{"dataset": "babble in 24 made-up languages, each with its own sounds, syllables and stress or tones, from a formant synthesiser", "train_examples": 39062, "encoder_norm_position": "pre", "encoder_activation": "squared_relu", "encoder_head_dim": 32, "encoder_fused_qkv": false, "loss": "l1", "decoder_norm": "groupnorm", "decoder_activation": "silu", "optimizer": "muon", "muon_scale": "match_rms_adamw", "lr": 0.0018, "momentum": 0.9, "adamw_lr_other_params": 0.001, "batch_size": 64}
Rows from block 7 of the encoder, named by matrix and row number. Rows with one number belong to one neuron. Each number is 128 + 32 x the weight over its row's rms, rounded and kept within 0 to 255. All counts start at 0. After the name is the row's rms in percent of the matrix's.
# fc1: MLP up (encoder.blocks.7.mlp.fc1.weight, 768x192), inputs 64-127
# fc2: MLP down (encoder.blocks.7.mlp.fc2.weight, 192x768, transposed), outputs 64-127
fc1.413 095 [ 76 171 196  86 113  90 148 108 117 182 145 124 158 147 136 142 133 109 140 157  72 127 152 174 167  94  97 106  98 121 201 162 100 152 125 147 147 129 106 157  76 160 167  74 143 163 147 189  92 110 118 134 135 114  67 153 158 123 137 118 138 172 160 123]
fc2.413 077 [128 167  76  83  68 116 113  61 111 177 119 152 129 145 135 126 137 100 193 160 157 124  75 121  85 100 142 130  86  87 153 124 132 142 133 149 124  85 171 101 122 111 145  85 133 151 106 128  73 149  69 100  79  89 119  89  95 123 163 100 200 137 146 108]
fc1.414 123 [133 108  92  85 135 107 122  75 145 138 137 143 115 131 190 109 147 155 163 104 176 111 151  75 120 117  55 120 123 154 147 116 129 141 175 137  96 125 158 104 161 101 109  84 168 144 112 115 103 129  44 144 116 146  79  72 129 150 185 133 137 109 163 188]
fc2.414 115 [136 100 111  97 140 100 102 135 100 150 106 164 176 159 138 146 120 138 126 147 142  67 117 123 150 115 118  84 121 179 110 138 175  92 188  98 154 125 133 168 187 148 161 119 116 130 113 150  55 156 159 193 127  93 126  32 142  69 137 109  80 137 143 147]
fc1.415 116 [131 151 151 174 124  53 130 104 169 128 145 106 144 172 101 205 101 156 123  52  97 164 127 126 128 167 146 118 161  85 133 161 110 145  96  92 151 100 173 106 162 155  76 104 118 165  88 156 153 113 196 160 146 155 162 125 127  88 127 117 104 116 159 132]
fc2.415 107 [150 140 112 124  73 159 193 107 160 182  78 138  82 103 135  91 111 102 153  89  94 159 126 146 140 148 138 151 135 138 168 125 140 129  67 143 132 149 133 109 128 160 100 130 180 147 167 154 161  95 130  42 117 140 145 126 160 123 117 174 134 123 184  92]
fc1.416 092 [134  70 121  78 144 127 114 101 113 181 108 154 126 207 103 142 142 100 131  89 174  77  99 163  93 189 159 110 122 148 118  74 171 101 147 118 134 112 134  91  97 119  79 170 127 112 107 121  81 152 133  97 125 124  82 129 111 114  80 133 110 148 201 120]
fc2.416 120 [125 103 187 138 119 100 117 115 117 139 159 136  93 149 133 125 122 136 187 161 178 123  96 100 145 139 145  72 150 119 120 110 169 157  90 137 117 158  89 109  76 145 145 195  96  97 134 100 155 131  97 139  88 168 155  87  99 150 160 139 103 190 123 125]
fc1.417 119 [128 173 102  73 128 143 149 191  98 148 120 118 161  90 118 108 139 146 107 134 128 112 111 139 184 119  97  79 167 147 134 130 129  96 108 207 152 103 109 156 126  35  94 159  75 131 115 155 147 110 117 158 114 172 156 117 148  55 153 115 160  85 120  86]
fc2.417 101 [132 175 151  75 118 164 137 121 157 182 106 147 175 148 211 103 198 133 159 143 147 203 141  54  90 177  87 152  60 118 103 149 101 147 113 125 124  96 152 110 146 192 107 146 103 121  97  97 121 152 116 111  56 135  82 129 152  82  93 122 179 147 154 134]
fc1.418 089 [131 132 136 179 117 156 141 101 127 140 196  98  69 141 217 129 168  83 161 134 135 124 179  66 136 124 116 150 120 162 160 119 114 112 139 134  94 141 109 173  57  66  88 116 118 108 186 141 166  84 164  96 145  52 136 116 111  90 110 134 136 150 127  76]
fc2.418 070 [180 136 131 110 157 160  98 183 131 156  74 151 155  67 122 101 103 140  96 149 126 100 155 136  70 118 185 108  93  91 124 143 142 143 155 155 130 151 124 189 112 119  64 121 148 153 149  88 165  96  99 144 122 115 178 121 118  89 125 132 103 108 125 131]
fc1.419 129 [125 172  95 187 103 166 152 129  93 119  72 130 148 102 168 104 151 128 108 117 119  70  65 116 189  65 130 102 139 148 161 114 136  85 174  98 102 161  66  81  96 164 140 120 107 182 178 126 192 151  54 111 117 149  98 108 134 119 208 150 151 118 133 145]
fc2.419 126 [116 146 156 101 111 193  71  70 184 137 145 133 180 168 113 169 138 122 135 185 116  82 137 145 134 105 101 118 109  97  74 178 158 105 157  83 109  91 144 138 137 136 172 136 192 181 133 113 132 161 162 149  99 105 140 105 142 143 129  99  84 125 129  78]
fc1.420 091 [133 121 101 192 171  83 158 114 115 125 141  95 177 126 148 151 141 147 147  81 145  77 112 131 128 146  67 154 104 157 159  99 171 119 138  98  65  96 129 158 135 108 155 126 104 130 147  70 207 157 144 151 153  94 180 152 142 151 173 153 159  79 149 177]
fc2.420 073 [127 149 118  90 119 129 109  22 135 146 131 128 123 152  58 117 169 150  98 124 194 186 103 149 177 110  76 126 144 152 110 137 137  93 115 102  57 120 131  97 115  57  80  88 145 138 148 127 135 136 112  89  86 155 134 118 132 139 118  98 148 122 150  89]
fc1.421 121 [127 148 129  98 162 171 100 130 103 192 106 110  59  98 142  51  69 110 207  47 168 146 135 134  92 137 107  94 155 114 123 162  89 124 143 156 125 148 120 173  56 147  84 123 117 126 142 109 145 141 130  81 136 134 132 106 126 154 154 103 155 148 120 176]
fc2.421 098 [138 137 134 114 153 134 120  83 124  72 115 182 107 119 134  65  55 128  95 112 137 115 152 122 143 108 239 107  55 134 138 115 107 135  84 134 115 142 124  98  79 137 124  80 187 104 149 138 133 113 118  96 134 117 140  62 184 156 108 142 189 152 165 130]
fc1.422 084 [ 70 104 113 144 123 164 131 183 168 142 128 143 110 107 144 122 164 100  92 130 118 139 190 165 113 158  85 108 127 130 164 127 123  98  78 141 160 117 141 146 140 109 111 176 135 108  96  83 160 124 126 114 128  86 121 141 160 137 119 161 143 184  54 125]
fc2.422 073 [171 145 136 133 117 160 133 176  97  91 135  99 117 104 100 172 143 163 157  85  83 125 125 103 115 110 128 170 125 127 113 135 162  98 170 109 119 132 179 163 123 117 124 169  99 116 138  82 117 161 147 161 139 142 139 121 126 108  85 156 226 177 150 157]
fc1.423 101 [105 122 142 106  94  90 102 134 118 142 124 168  99 184 131 131 171 131  68 137 150 118 124 137 149  99  80  86 106 158 160 119 163  96 181 124 126 122 110 158 117 125 148  69 157 116  40 179 170 107 181  76  99 138 106 172  87 163 107 174 133 151 102 165]
fc2.423 105 [176 180 174 139 163 178 212 115  81 148 135 105 136 109  94  81 117 127 154 121 102 156 166 129 124 144 108 130  90  60 151 104 176 106 107 105 163 136 170 105 161 104 184 179 110  82 101  99 118 170 118 178 118 107 163 120 160 128 110 142 115  96 119  54]
fc1.424 106 [ 76 123 120 111 120 108 106 129 120 177 100  91 110 146 121 139 164  56 155 129 186  87 131 102 170  62 117  81 148 140 166 106 140 142 151  96  93 122 149 102 212 164 131 175  95 156 132 110 137 162 114 159 162 136 187 175  59 160 111 137 119  84 124 120]
fc2.424 115 [ 84 122  68 147  85 138 167  92 133 148 149 150 159 164 128 122 137 162 160 139 131 102 140 137  27 127 123 161 143 121 200 145 167 105 103  54 151 108 133 118 128  77 151 136 140 141 118 128  76 140 127 167 113 112 140 126 121 100 135 176  69 127 134 159]
fc1.425 086 [104 123 117 182 148 114 110 110 214 137 112 208 172 154 118  93 151 135 167 125 155 102 120 105 161 122 151 175  99 145  84 133 149 136 117 159 130 137 160 174 143 114 145 121 132 117 164 120 150 128 111 123 107 147 101  75 102 113 162 182  70 119 142 181]
fc2.425 110 [158 130 129 141 102 100 169 135 157 124 175 177 103 132 110 104 148 101 123  93  88 155 165 143 219  78  95  93 124 155 169 141 165 177  87 118 139 155 126  96 126 196 126 126  91 138  85 108 145 124 131 131  95 142 162 107 171 162 116  75  76 112 150 161]
fc1.426 101 [148 132 118 171  99 151 127 114 126 127 133  97  76 110 179 138 124  85 157 120 158  86 100  99 205 172 147 209 159 114 120 147  81 138 104  88 151 111 129  97  46  93 152 142 146 142 125 190 156 114 175 157 100 168 132 146 108  99  99  82 116 129  89 122]
fc2.426 100 [ 99  87 116  80 107 108 144 103 145  99 126 122  75 177 124 126 107 172 179 136 175 103 178 120  67 158  94 183  77 105 105 132  65 115 135 100 203 117 147  66 123 146 110 201  98  30 157  92 131 128 129 119 179 161  65 130 170 127 142 142  54 153 159 115]
fc1.427 101 [117  80  83 158  83  49  88 112 112 115 112 130 131  95  66 181 141 137 108 117 119 140 115 113 142 118 121  93  91 129 174 120 134 146 150 126  92 140 128  73  79 131 209 102  96 194 171 108 106 138 131 149 163 156 146 122 121 117 182 142 104  96 149 112]
fc2.427 094 [140 132 156 116 142 135  77  99 140 115 134 123 109  86 112 113 108 121 151 146 155 181 153  91 116 137 103 144  66 166 109  90  79 179 109 155 136 156 127  96 118 161 160 130 111 125  50 198 149 124  83 153 162 100  90 163  94 176 183 137 131 132  91  88]
fc1.428 115 [131 126 111 166 127 132  82 121 116  82 156 138  77  73 125 104 134 107 103 143  30 124 139 183 105 121 196 125 127  99 192 153 135 151 121 153  95 124 124  92 121 160  97 119 106 131 118 136 153 148 132  77  91 152  76 157 100 205 117 111 182 105 116 125]
fc2.428 090 [123 121 146 144 127 201  77 101 150 127  57  95 129 108 148 133 149 123 159 120 101 129 177 103 127  91 123 127 161 179 155 135 124 127 152 143 145 148 122 153 120 128 138 226 184  93  92 134 166 150 159 187 128  63 118 105 110 157 152 156 116 126 157 131]
fc1.429 121 [ 97 148 127 114 140  82 147 140 145 161 143  93 136 142 114 197 199 161 164 113  71 132 179  64 158  94  94 136 114 115 129  97 144 107 113  51 109 147 117 104 176 158 120  97  79 142  94 122 146 134 141 142 127 181 122 107 142 145  82  35 121 162 167 169]
fc2.429 110 [ 97 176 179 191 115 110 138  90  71 150 157 161 195 139 110 138 111 125 174  60 143  79 141 121 195 101 114 142  63 138 155 149 196 162  97 121 130 159 180  99 127 126  87 161 160 110 113 141 105 109 125 129  60 100 122 171 115  92  61 101 121 154 129 145]
fc1.430 102 [130 125 158 132 110 155 167  77  65 106  66 178 181 127 143 142  89 154 115 118 107 151 101  60  99 123  86 162 177 110 152  81 109 165 102 200 129 105  96 155  67 145  40 130 100 130 126  80 119  77 150 132 144 122  39 155 151 122 124 147 125 143 175 128]
fc2.430 097 [119  88 147 146 125 111 127 237 141  74 108 143 131 155 118 136  96 123 124  92 130 170  67 108 163 118 157 116 113 155  90 129  95 139 100 140 117 122 137 141 142 166 184 157  97 103 175 143 100 119 125 125 178 166 165 107  62  82 154 127 156 137  88 126]
fc1.431 087 [103 136 136 120 115 151 167 129 191 114 249  90  91 174 147  89 156  24  91 124 158 163 171 137 116 117 165 125  60 155 185 111 129 117 156 125 105 136 118  77 163 115 139 142 129 159 136 111  94 107  90 135 145  89 126 170  94  91 181  58 144 145  89  79]
fc2.431 083 [126 107 109  95 124 183 106 215  96  96 142 123 103 153 143  56 149  93 108  78 106 134 127 162 140 118 136 121  94 164 158  97 116  79 132 169 122 128 242 122 168 165 136 141 111 126 100 148  99  96  78  96 139  90 142 103 131 177  97 147 182  66 180 111]
fc1.432 090 [191 138 124 101 121 124  67 153  83 112 104  69 119 181 100 108 135 180 203 100 127 129 190 165  85 110 176 108 197 153 122 144 147 113 103 172 150 175 157 186 115 119  91 133 106 143 113 122 108 108 227 104 144 135  95 129  73 145 135 156 106  87 134 155]
fc2.432 071 [109 168 110 137  81  61 122 136 114 110 122 113 166 118 126 146  85 121 114 128 158 124 103 115 130 159 136  98 137  85  81  78 103 128 182  86 144 142 143 183 111 138 146 183 165 143 170 105 107 167 137 100 149 168 128 180 104  53 139 159 189 202  88 136]
fc1.433 111 [113 136 117  94  73 104 120  89 158 130 108 127 149 208  71 134 131  94 116 113 136 115 153 102 125 154 110 145 113 106 144 104 115 115  88 159 143 180  82  99 101 119 110 157 125 169 127 157 167 140  79 176 143 110 150 165  86 104 192 151 114 111 109 120]
fc2.433 122 [106 171 141 122 115 135 121 159 134  68 180 134 195 112 108 173  55  73 131 100  82 135 173  80 120  89 138 115 102 121 129 144 111 123  88 112 165 112 171 146 162 137 133 189  95 136 162  98 172  98 152  72 115  75 125 121  93 150 142 147  99  81 133 140]
fc1.434 106 [ 54 171 190 117  97 121 105 144 104 108 138 131 135 138 131 126 195 129  74 136 108 106 161 170 177  82 181 112 212  76 146  98 121 156 101 108  94 149 121 191 170 126 113 129 129 155 134 118 109 157 117 108 130 108  99  91 103 172  93  95 152 126  93  88]
fc2.434 097 [106 147 158 170 175 128 192 111 146 129 166  87 136 123 152 148  85 118 135 190 120 142  77 107 109 168 138 124 132 120 116 122 141 150 132 138 115 115 153 121  65 184 197 101  90 107 128  85 165 109 123 115 162 178  72 120 128  70 110 130  41 105 160 152]
fc1.435 094 [163 112 115 144 128 166  63 142  88 146  66  87 165 101 157 144 145 126 115 138 138 125 110 148 126 124  86 135  82 213 114 147 109  64  96 100 153 103  87 119 120 155 128 145 154  75 106  68 134 153  86 148  74  98 149 151 162 187  83 113 118 149 158 108]
fc2.435 098 [147 135 131 160 165 139 136 125 108 121 183 107 146 104 104 141 117 170 120 151 134 177 121 121 124 138 126 120 133 138 135 113 126 134 149  94 161  46 181 124 140 137 165 107 178 110 183 142 139 107 147 108 123 197  84 166  74 147 164 128 136 157  65 139]
fc1.436 099 [139 154 115 126 165 120  78 147 126 121 110 189 131 124 118 112  99 100 144 101 104 123  93 166 113 135 122 169 123 121 122 152 128  55  69 145 152 129 147 151 114 114 131 109 114 111 132 142  90  53 194  85 148 183  88 179 139 130 182  95 139 151 103 133]
fc2.436 103 [131  94  32 165 184 159  80 167 172 131 102 113 136 127 126  89 162 194 126 202 101 167 142 153 110 141 126 130 179 150 110 191  82 134 195 144 145 149 131 160  79 121 129 112 149 109 132 149 139 179  86 135 146  61 150 140 176 124  67 147 111 162 105 161]
fc1.437 095 [121 141 168 121 162  90 163 140 125 154 168 104 132 112  64 116 104 121 156 123 108 131 203 172 149 112 154 117 119 124 108  24 185 106 132 114 142 173  29 145 126 130 124  89  90  93 175 175 133 127 152 141  89 140 104 145 172 157 111  76 166 113 115 139]
fc2.437 081 [187 148 189 148 114 148 157 135 167 128 113  87 148 138 134 155 123  98 227 131 167 128 178  88 151 151 134 100 145  82 159  58 109 164 131 186  97 151 134 143 171  64 143 127  97 125 128 155 133  72  82 104 128 101  69 201 150 131 161  80  99 127 118 135]
fc1.438 111 [125 108 126 117 108  96 112 102 107 180 120  67 127 154  84 124 134 122 163 167  99 132 156 126 100  97 126 152 102 111 101 143 146 129 122  93 144 147 138 165 156 160 142 117 126 139 139 126 118 145 115 145 148 140  93 121 125 161 123 145 106 119 145 127]
fc2.438 105 [151 141 113  97 137 165 112 128  80 109 145 123  20 127  99 126 156  93 126  93 160 138  97 102 106 125 156 159 169 133 109 120 152 131 120 131 126 103 174 102 156  86 110 143  85 124  80 187 147 117  97  83 165  75 185  96 147 144 104 159 101 175 149 135]
fc1.439 084 [ 94 114 124 136 152  80 119 190 138 188 118  54 147 156 139  73 123 116 134  94  99 104 119  97 132 139 100 131 135 120  87 105 139 114  89 108 145 134 101 185 137 117  93  59 146 126 133 124 148 107  49 125 150 111 143  82 135 132 107 103 157  77 104  96]
fc2.439 076 [ 98 137  98 148 150  89 121  98 119 160 118  47 104 109 114  62 152 148  89 113  88  93 177 129 157 149 129 114 101  93 134 120  97  89 205 122 178  89 135 103  84  72 135  47 113  79  63 115 143 162  63 149 106 136 129 113 129 138  89 123  97  86 114  90]
fc1.440 106 [149 162  82  96 192 145 159 173 138 124 103 136  92 119 137 114 174 158 182 141 164 113 147 186 135 151 134  86 126 141 143 202 206 111 104  91 119 165 176 162  68 144 132 103 119 133 112  95 167  90 127 122 194 167 104  82 147 130 103 108 141 129  97 168]
fc2.440 091 [ 98  94 156 159 120 126 139 120 153 106 172 122 154 166 168 101  77 189 190 158 174 140 100 156 151 100 105 123 148 122 120 140 165 152 204 103 157  88  92 124 107 137 130 115  62 101  31 128 162 129 145 123  87 179 132 125 110 101 145 170 140 131 145 135]
fc1.441 105 [110 117  80 136  98 140 114 189 122 188 101 160 116 122 110 117 131 102 120  88 111  85 126 107 110 148  96 164 157 126  85  95 195 198 131 116 174  87  90 178 149 133 124 195 130 134 108 127 176  99 165  81 108 122 137 131 161 166 123  52 148 120 102  86]
fc2.441 094 [137 145 134 160 110 121  63  83 106  86 168 156 162 130 153 137 128 131 122 148 138 122 101 133 174 112 101 157 149 104 152 100 154  94  96 105 100 112 102 132 154 128 128 184 119 124 186 121  86 137  82 173 164 163 172 171 129 119 107 186 125 141 112 125]
fc1.442 088 [147 104 120 171 140 166 159 122 111 169 179 148 112 164 155 206  94 142 109 133 188 112 133 134  95 120 131 137 128  74 147 144 166 168 121 129 162 158 110 158 115  82 172  74  95 112  60 146 136 169 119 187 141  99 181 133 189  80 125 170 117 114  95 172]
fc2.442 081 [119 195 133  72 159 151 127 139 150 194  68  89  98 112 142 109 145 191 196  96 133 171 102 152 134 157 148 126 120 140 154 112 163 122 139 166 126 132 136 105 129 163 106 127  92 124  80  95 143 176 116 121 115  65 111  91  63  83 133 143 152 127 129 167]
fc1.443 110 [146  59 136 193 122 120 192  76  52 147 112 163 168 178 108 165  98 174 180 134  81 101 142 206  92 148 121 118 155 108 133  91 139 102 138  72  83 200 112  97 166 122 118 163 100  85 147 108 128 151 141 141  82 110 148  22 119 145 156 101 157 133  92 139]
fc2.443 121 [ 68 127 144 181 104 155 142 101 118  66 128 100 164  74  80 192  75 114  95  88 181  82 143 125 141 158 157  88 132 114 105 179  89 114 172 112 122  91 134  47 123 101 168 119  99 158 152  76 146  95 146  78 141 196  98 154 117 104 135 144 104 178 125 103]
fc1.444 099 [ 89 116 153 128 160 157  85 206 120 199 146 123 158 147 130  80  89 128 149  93 179 127  97 121 114 139  78 119 155 117 106 161 186 170 103 152 133 143 134 130  93 133 158 100 123 108 100 144 156 115  89  67 140 189 110 174 129  90 150 163 108 148 158 120]
fc2.444 110 [177 106 201 111 125 153  94 136  87 114 119  96 118 127  87 188 137 149 120 104 155 126 158 139 179 148 120 152 148 127 135 148 150  83 154  84  98 165 165 172 111 175 137 175 117  77  80 139 114 128 168 100  88 122 131 176 155  63  61 140 118  99 124  55]
fc1.445 104 [128 139 134 128 116  75 160  86 119 124 104 125 124  79 142 143 155 140 196 157  58 177 122 121 131 150 152 121 168 143 106 139 116 157  93 130 147 124  83 102 155 117 165 120  36 158 122 114 103 155 124 165  98 130 120 127 101 109 139 165  83 117  83 107]
fc2.445 079 [125 110 124  91 128  82 113 198 125 138 110  74 121 120 147 183 146 152 130  78 149 145 152  99  77 117 128 119 137 172 138  89 126 135 115 150 149 115  97 149 133 133 138 134  58 127 201 130  80 125  85 121 109 155 138 144  97 154  52 115 124  66  65 102]
fc1.446 075 [134  88 105 126  89 156  98 202 116 142 130 147 187  96 100 147 139 166 102 195 159 126 113 132 121  86 114 120 130 120 117 129 135  76  73 199 112  77 111  62 119  79 187 123 154 129 176  82 140  91 136 117 139 124 208 122 103 103  97 184 159 104 106 113]
fc2.446 058 [140 143 134  77 146 131  97  20 131 136 144 154 131 132 158 196 154  95 163 106 109 156 171  85 101 131 100 110 144 116 108 146  88 138 121  76 143 125 161  99  76 145  64 172 132 162 135 142  72 185 163 119 127  96 112 150 123 185 168 132  98 194 132 111]
fc1.447 096 [137  82 179 175 144 116 107 134 104 117  81 129  79 139 125 133 144  97 145 135 170 143 133  95 151  75  90 129  85 140 130 103 162 139 178 191 108 109 117 123 147 135 148 138 120 120 140 120 138  74 152 122 112 126 191 150 139 168 141 163 163  43 134 124]
fc2.447 110 [193 137 156  41 152  98 143 177 101 118 131 106 137 114 163 125  90 133  84 118  72 112 128 147 144 157 119  93  88 140 107 123  79 170 148 158 134 139 156 137 161  66 175 126 111 128 126 105 127 130  58 166 117 122 100 125  90 161  71 109 168 204 147 148]
fc1.448 102 [ 36  85  89 132 125 138  78 166 124 120 104 161 153 147 121 149  99 176 155  59 121 155 143 164 143 125 171  71 121 123  82 153 125  95 161 152 165 171 146 153  61 136 100 104 161  67 165 126 123 155  95 107 113 134 106 100  74 185 149 104 115 127 134 103]
fc2.448 085 [ 63 140 142 121 105 136 185  78 152 150 182 177 171 192 207  57 127 139 120 114 134 115  86  57 178 177 127 121  64 107 109 143 114 124 105  95 139 178 174 139 149 108 106 159 115 157 155 161 162 108 146 110 113 109 153 124 124 148  85 217  80  84 168 124]
fc1.449 129 [ 91 115  87 166 131 153 102  79 123 148 123 103 136  97 168 131 156 121 120 101  93 175  66 116 121 164 119 157 134 157 117  85 108 166 150 152 166  69  97 139 131 172 106 146 180  97  81 141 100 114  88 133 105  93  98 129 140 143 116  50 255 174 166 141]
fc2.449 119 [ 79 108  98  96 112 104 133  62 142 117 115  84 121 116 167 153 184  80 144 122 177 117 142 188 119 135  82 110 123  97 111 137 120 112 102  98 104  98 110 110 107 132 110 127 160 107 121  99 119 161 174 160 140  64 146 121 122 120 134 171 101  88 152 118]
fc1.450 080 [ 79  55 153  86 122 171 123  66 128 115  77 150 160 182  73 152 149 139 102 107 167  86 129 125 101 161 158 126 109 142 135 164 113 112 120  84 139 154 143 161 151  80 124 124 135 124  61  93 119 159 161  51  79 119 116 150 171 190 147 181  86 128 103 121]
fc2.450 059 [154  88 108 170 136 104 140 180 144  99 134 139 129 124 161 194 142 155 120 156 117 161  72 108 174 123  90 137 172 137 136 112  66 169 136 147 156 175 106 143 133 117 111  92 187  70  84  95  98  96 100 115 112 134 144 192 147 140 139 152 101 199 134  80]
fc1.451 116 [ 88 105  95 122 150 124 177 143 101 161 135 120  58 128 118 114 106  83 131 169  90 104 145 184 106 164 136  99 132  79 174 132  57 136  92 104  86 122 137 126 135 148 184 115 155 129  95 100 121 104 192 127 184  97 190 173 148 117  84 140  98 114 134 150]
fc2.451 104 [187 134 200  99 133 154 164 144 144 132 151 141 132 105 119 126  90 118 139 119  93 195 113 151 173 118 127 139  83  92 148  96 187 178 126  82 183 137 111 151 130 154 134 103 127 111 143 128 125 101  84 160 148 129 153 164 132 141 134 125 149 157  97 136]
fc1.452 099 [129 137 120 130 111 110 121 137 114  62  94 135 131 116 128 134 138  95 163 132 139 130  92 144 154 212 126 147  54  89 152 153  60  55 132  92 171 155 159 107 153  82 132 163 145 179 118 181 137 187 158 129 121 101 132  78 119 172 140 149 138 121 146 100]
fc2.452 078 [190 136 112 139 174 109 121 126 114 158 120 119 113 114  78  89 148  57 164 132  77  99 121 179 132 117  95 142 124 108 107  78 120 135 141 175  92 125 194 175 179  61 161 150 128 123 127 139 175 175 150 112 114  98 165 135 117 147  78 199 130  85  79 174]
fc1.453 099 [176  87 114 123 129  65 138 148 133 149  91 206 165  85  86 153 192 100 137 122 137 105  98 136 129  53 125 115 146  87 137 119 108 154 108 151 154 137 175 113 111 119 117 196  40 147 113  91 168  61 134  78 143 151 142 161 119 117 101 130 107 105 152 156]
fc2.453 111 [139 145 108 122 136 147 138 145 163 108 186 140 100  67  88 104 122 121 115 134 113 171 127 134 141 100 147 140 119 149 128  92 133  95 120 135 102 156 150 173 109  92 105 139 159  85  96 135 108 139  99 156  74 183  97 157 103 118 106 123 106 155 177 130]
fc1.454 081 [131 120 150 167 158  99 124 163 114 177 146 151 105 109 134 144 172 111  58 100 152 135 155 124 117 139 187 119  93  63 118  94 179  81 147 151 126 144 114 124 111 166 124  92 134 105 144  74 146 173  99  80 137 131 101 138 112 127  90  95  73  60 115 133]
fc2.454 061 [142 116  80  61 124 200 101  63 137 147 122 153 156  96 101 137 137 119 109 109 118 146 145 157 109  85  83 149 166 136 123 104 153  75  87 112 175 100 144 153 116 136 139 140 118 161 134 186 185 158 144 161  88 130  76 120 118 149 171 112 128 221 144  99]
fc1.455 097 [150 134 153 150 158 142 121  96 113 122  85 136 133 121 124 176 149  94  44 122 162 135 148 168 126 108 122 132 104 127 123  99 155 105  69 132 153 170 144 101 114 150 162 126 122 175 121 169  98 138 100 122 159 133 172 136 153 121  79 137 147 133 115 129]
fc2.455 111 [100  78 156 118  76 129 116 136 147 125 150 135 163 140  89 143 150 148 155 120 148 116 176 155 100 167 123 103 126 140 108 130 132 130 142 124 174 131 117  85 123  90 141 162 150  87 166 167 163 153 119 188 132 114 128 136 120 124 158 196 144 153 130 163]
fc1.456 076 [ 99  86  64  75 181 117 124 165 118  89 124  91  88  84 138  98 201 148 123 103 121 138 140  92 138  46 154 138 159 171 177 121  95 149 155 103 140  94 102 110  92 148 129  79 155  61 105 133 114 114 107 113  98 118 187 139 128 157  62 119 151 179  99 107]
fc2.456 050 [182 112 145 162 134 167 174 149 167 124 112 181 122 131 140 104 114 172 119 159 166 159 113 135 112 108 165 135 107 128 104 225 112 153 136 156 111  79 100 144  93 162 169  89  84 101 155  60 144  82 156 112 124 100 173 154 146 132  88  90 147  85 106  51]
fc1.457 101 [180 162 177 134  93 132 114 165 181 197  91 147 135 123 134 113 169 117 137 114  82 109 149 154 155  70 139 192  89 188 174 129 136 177 152 180  74 134  78 114 148 115  95 135 135 174 155  85 137 120 108 141 155 101 154 181 151 193  76 140 174 175 122 122]
fc2.457 074 [191 160 121 130 138 112 109 131  66 138 129 109 116 101 129 124 164 141 119 128  99  99 135 134 129 136 134 121 140 107 135 185 139  68 109 111 192  83 163  99 149 102 123 121 203 145 126 174 100 146 106 124 136 190  74 101 122 143  96 125 139 117  69 111]
fc1.458 095 [108 154 133 135 165 128 110  92 132 127  93 128 167 168 168  77 149 123 124 132 137 115 152 132 102  77 113  88 108 201 160 103  93 129 105 146 110 131 123 144 117 158 148 144 102  65 142 151  52 100 141 160 139 121  98  60 192  96 114 146 124 156  89  70]
fc2.458 068 [ 80 118 117 167 179 115 125 161 113  70 121 143 174 133 137 127 104 103  94 135 144 105 162 134  81 124  75 121 107 160 150 142  74 149 127 126 142 135 106 169 170 172 147 145 107 102 184 113 135 165 120 112 118  85 107 131  81 156 166 132 107 104 137 166]
fc1.459 083 [ 86  96 152 176 145 160 129  96 154 147 126 205 148 135  97 101 133  53  84 125 157 133 123 137 122 162 162 149 136 125 174 151 122 146  86  70 116 143 116 103 105 125 126 133  52 121 106  45  99 174 156 133 106  78  80 146 148  91 120 147 131  58 124 114]
fc2.459 065 [125 151 199 104 143 105 108 114 100 166 116 132 162 180  95 162 154  69 136  38 119  60 140 112  74  87 139 116 129 170 173 143 178 135  96  29 144  70 137 171 125 129 182 127  99 127 169 121 105 157 117 138 119 146  94 159 118 153 144  69 202 124 144 102]
fc1.460 097 [103  77 130 113 103 145 154 124  74  72 166 142 206 176 184 143 115 147 103 119 140 167  89  94 116 121 149  95 140 128 142 170  78 151 111 152  76 139 159 132 120  96 114 156  87 143 124 109 162 133  78 102 110 124 103 107 118 109 167 135  86 199 177 125]
fc2.460 103 [ 88  60 155 136 108 183 186 127 115 178 129 135 171 103 123 164 125 106 102 124 106  89 150 191 143 108 129 142 140 123 113 182 144 146 106 137 108 111 116 179 127 169 163 164 178  66  81  95  68 116 125 145 141 131 109 121  53 106 147 113  76  85 152 110]
fc1.461 088 [161 180  96 106 158 146 128 152  89 122 147 105 103 167  97 140 124  95 125 179 127 148 160 154 138 141 142 121 150 138 163 102 112 142 150 114  46 109 114 124 149 123 105  86  79 144 204 102 142 103 136 187 148 123 139 121  95  84 182 160  75 113 148 100]
fc2.461 138 [162 103 114 112 135 171 135  76 157 152 149 127 147 125 159  97 135  92 158 128  77 147 130  89  83 164 138 141 156 154 108  83 167 221 134  88 126 141 109 106 138 153 116 152  85 167 171 112 110 102  89 150 116  98 122 156 148 165 161 143 116 120 131 130]
fc1.462 110 [107 126 148 174  80 169 189 162 178 121 149 151  84  84 106 117 156  99 163 158 101 123  92 122  82  71 123  99 169 184 148 104 173 126 146 128 138 135 117 152 162 118 114 171  77 104  96 150 186 196 106 100 111 162 155 170 113 118 142 145 127 146 122 147]
fc2.462 141 [141  93 143 125 125  73 125 107 120  89  73 105 106 118 125 121 160 117 120 118 139 221 194 115  77 126  83 162 136 104 140 139 140 152 108 191  93 123 101 117 140  77 147 126 155 133 134 130 112 161 206 108 120  75 146 169 119 139 147 168 112 100 156  97]
fc1.463 108 [128 135 146 130 133 150  94 101 104 118  91 132 132 138  99  82  87 104  94 124 160 104 191 115 127 184 111 143  94  91 108 149 173 137  80 196 129  98 193 157 166 197  97 153 141 114 158 152 107  90  76 140 105 154 139 110 125 105  93 165 127 125  79  89]
fc2.463 121 [ 89 106 123  88  86 135 139 120 118 166 102 140  58 141 168 139 134 144  99 136 148  84  76 131 121 167 133  81 139 103 145 162 128 132  72  87 120 124 179  50 163 105 103 135 138 102 127 119 123 105 126  89 129 137 118 112 127 113 162 137 149 112 148 209]
fc1.464 098 [128 133 115  89  86 131 129 139 116 170 187 123 160 127  39 163 168  75 108 114 121  85 160 108 102 149  85 147 154 131 133 146  91  81 159 129 114  82  44 108 127 143  85 143 131 135 148 130 111 128  91  78  94 150 106 169 139  80  83 126 116 120 183 128]
fc2.464 082 [123 109 158 102 144  83 117  95 153 106 112 134 140 158 130 169 145 168 132  99 136 210 135 158 115 127  97 143 164 144  42 109 175  96 157 120 102 163 195 136 184 142 122 118  69  96 127 157 196 127 130 115 131  58 125  87 128 161 146 227 120 116  93  47]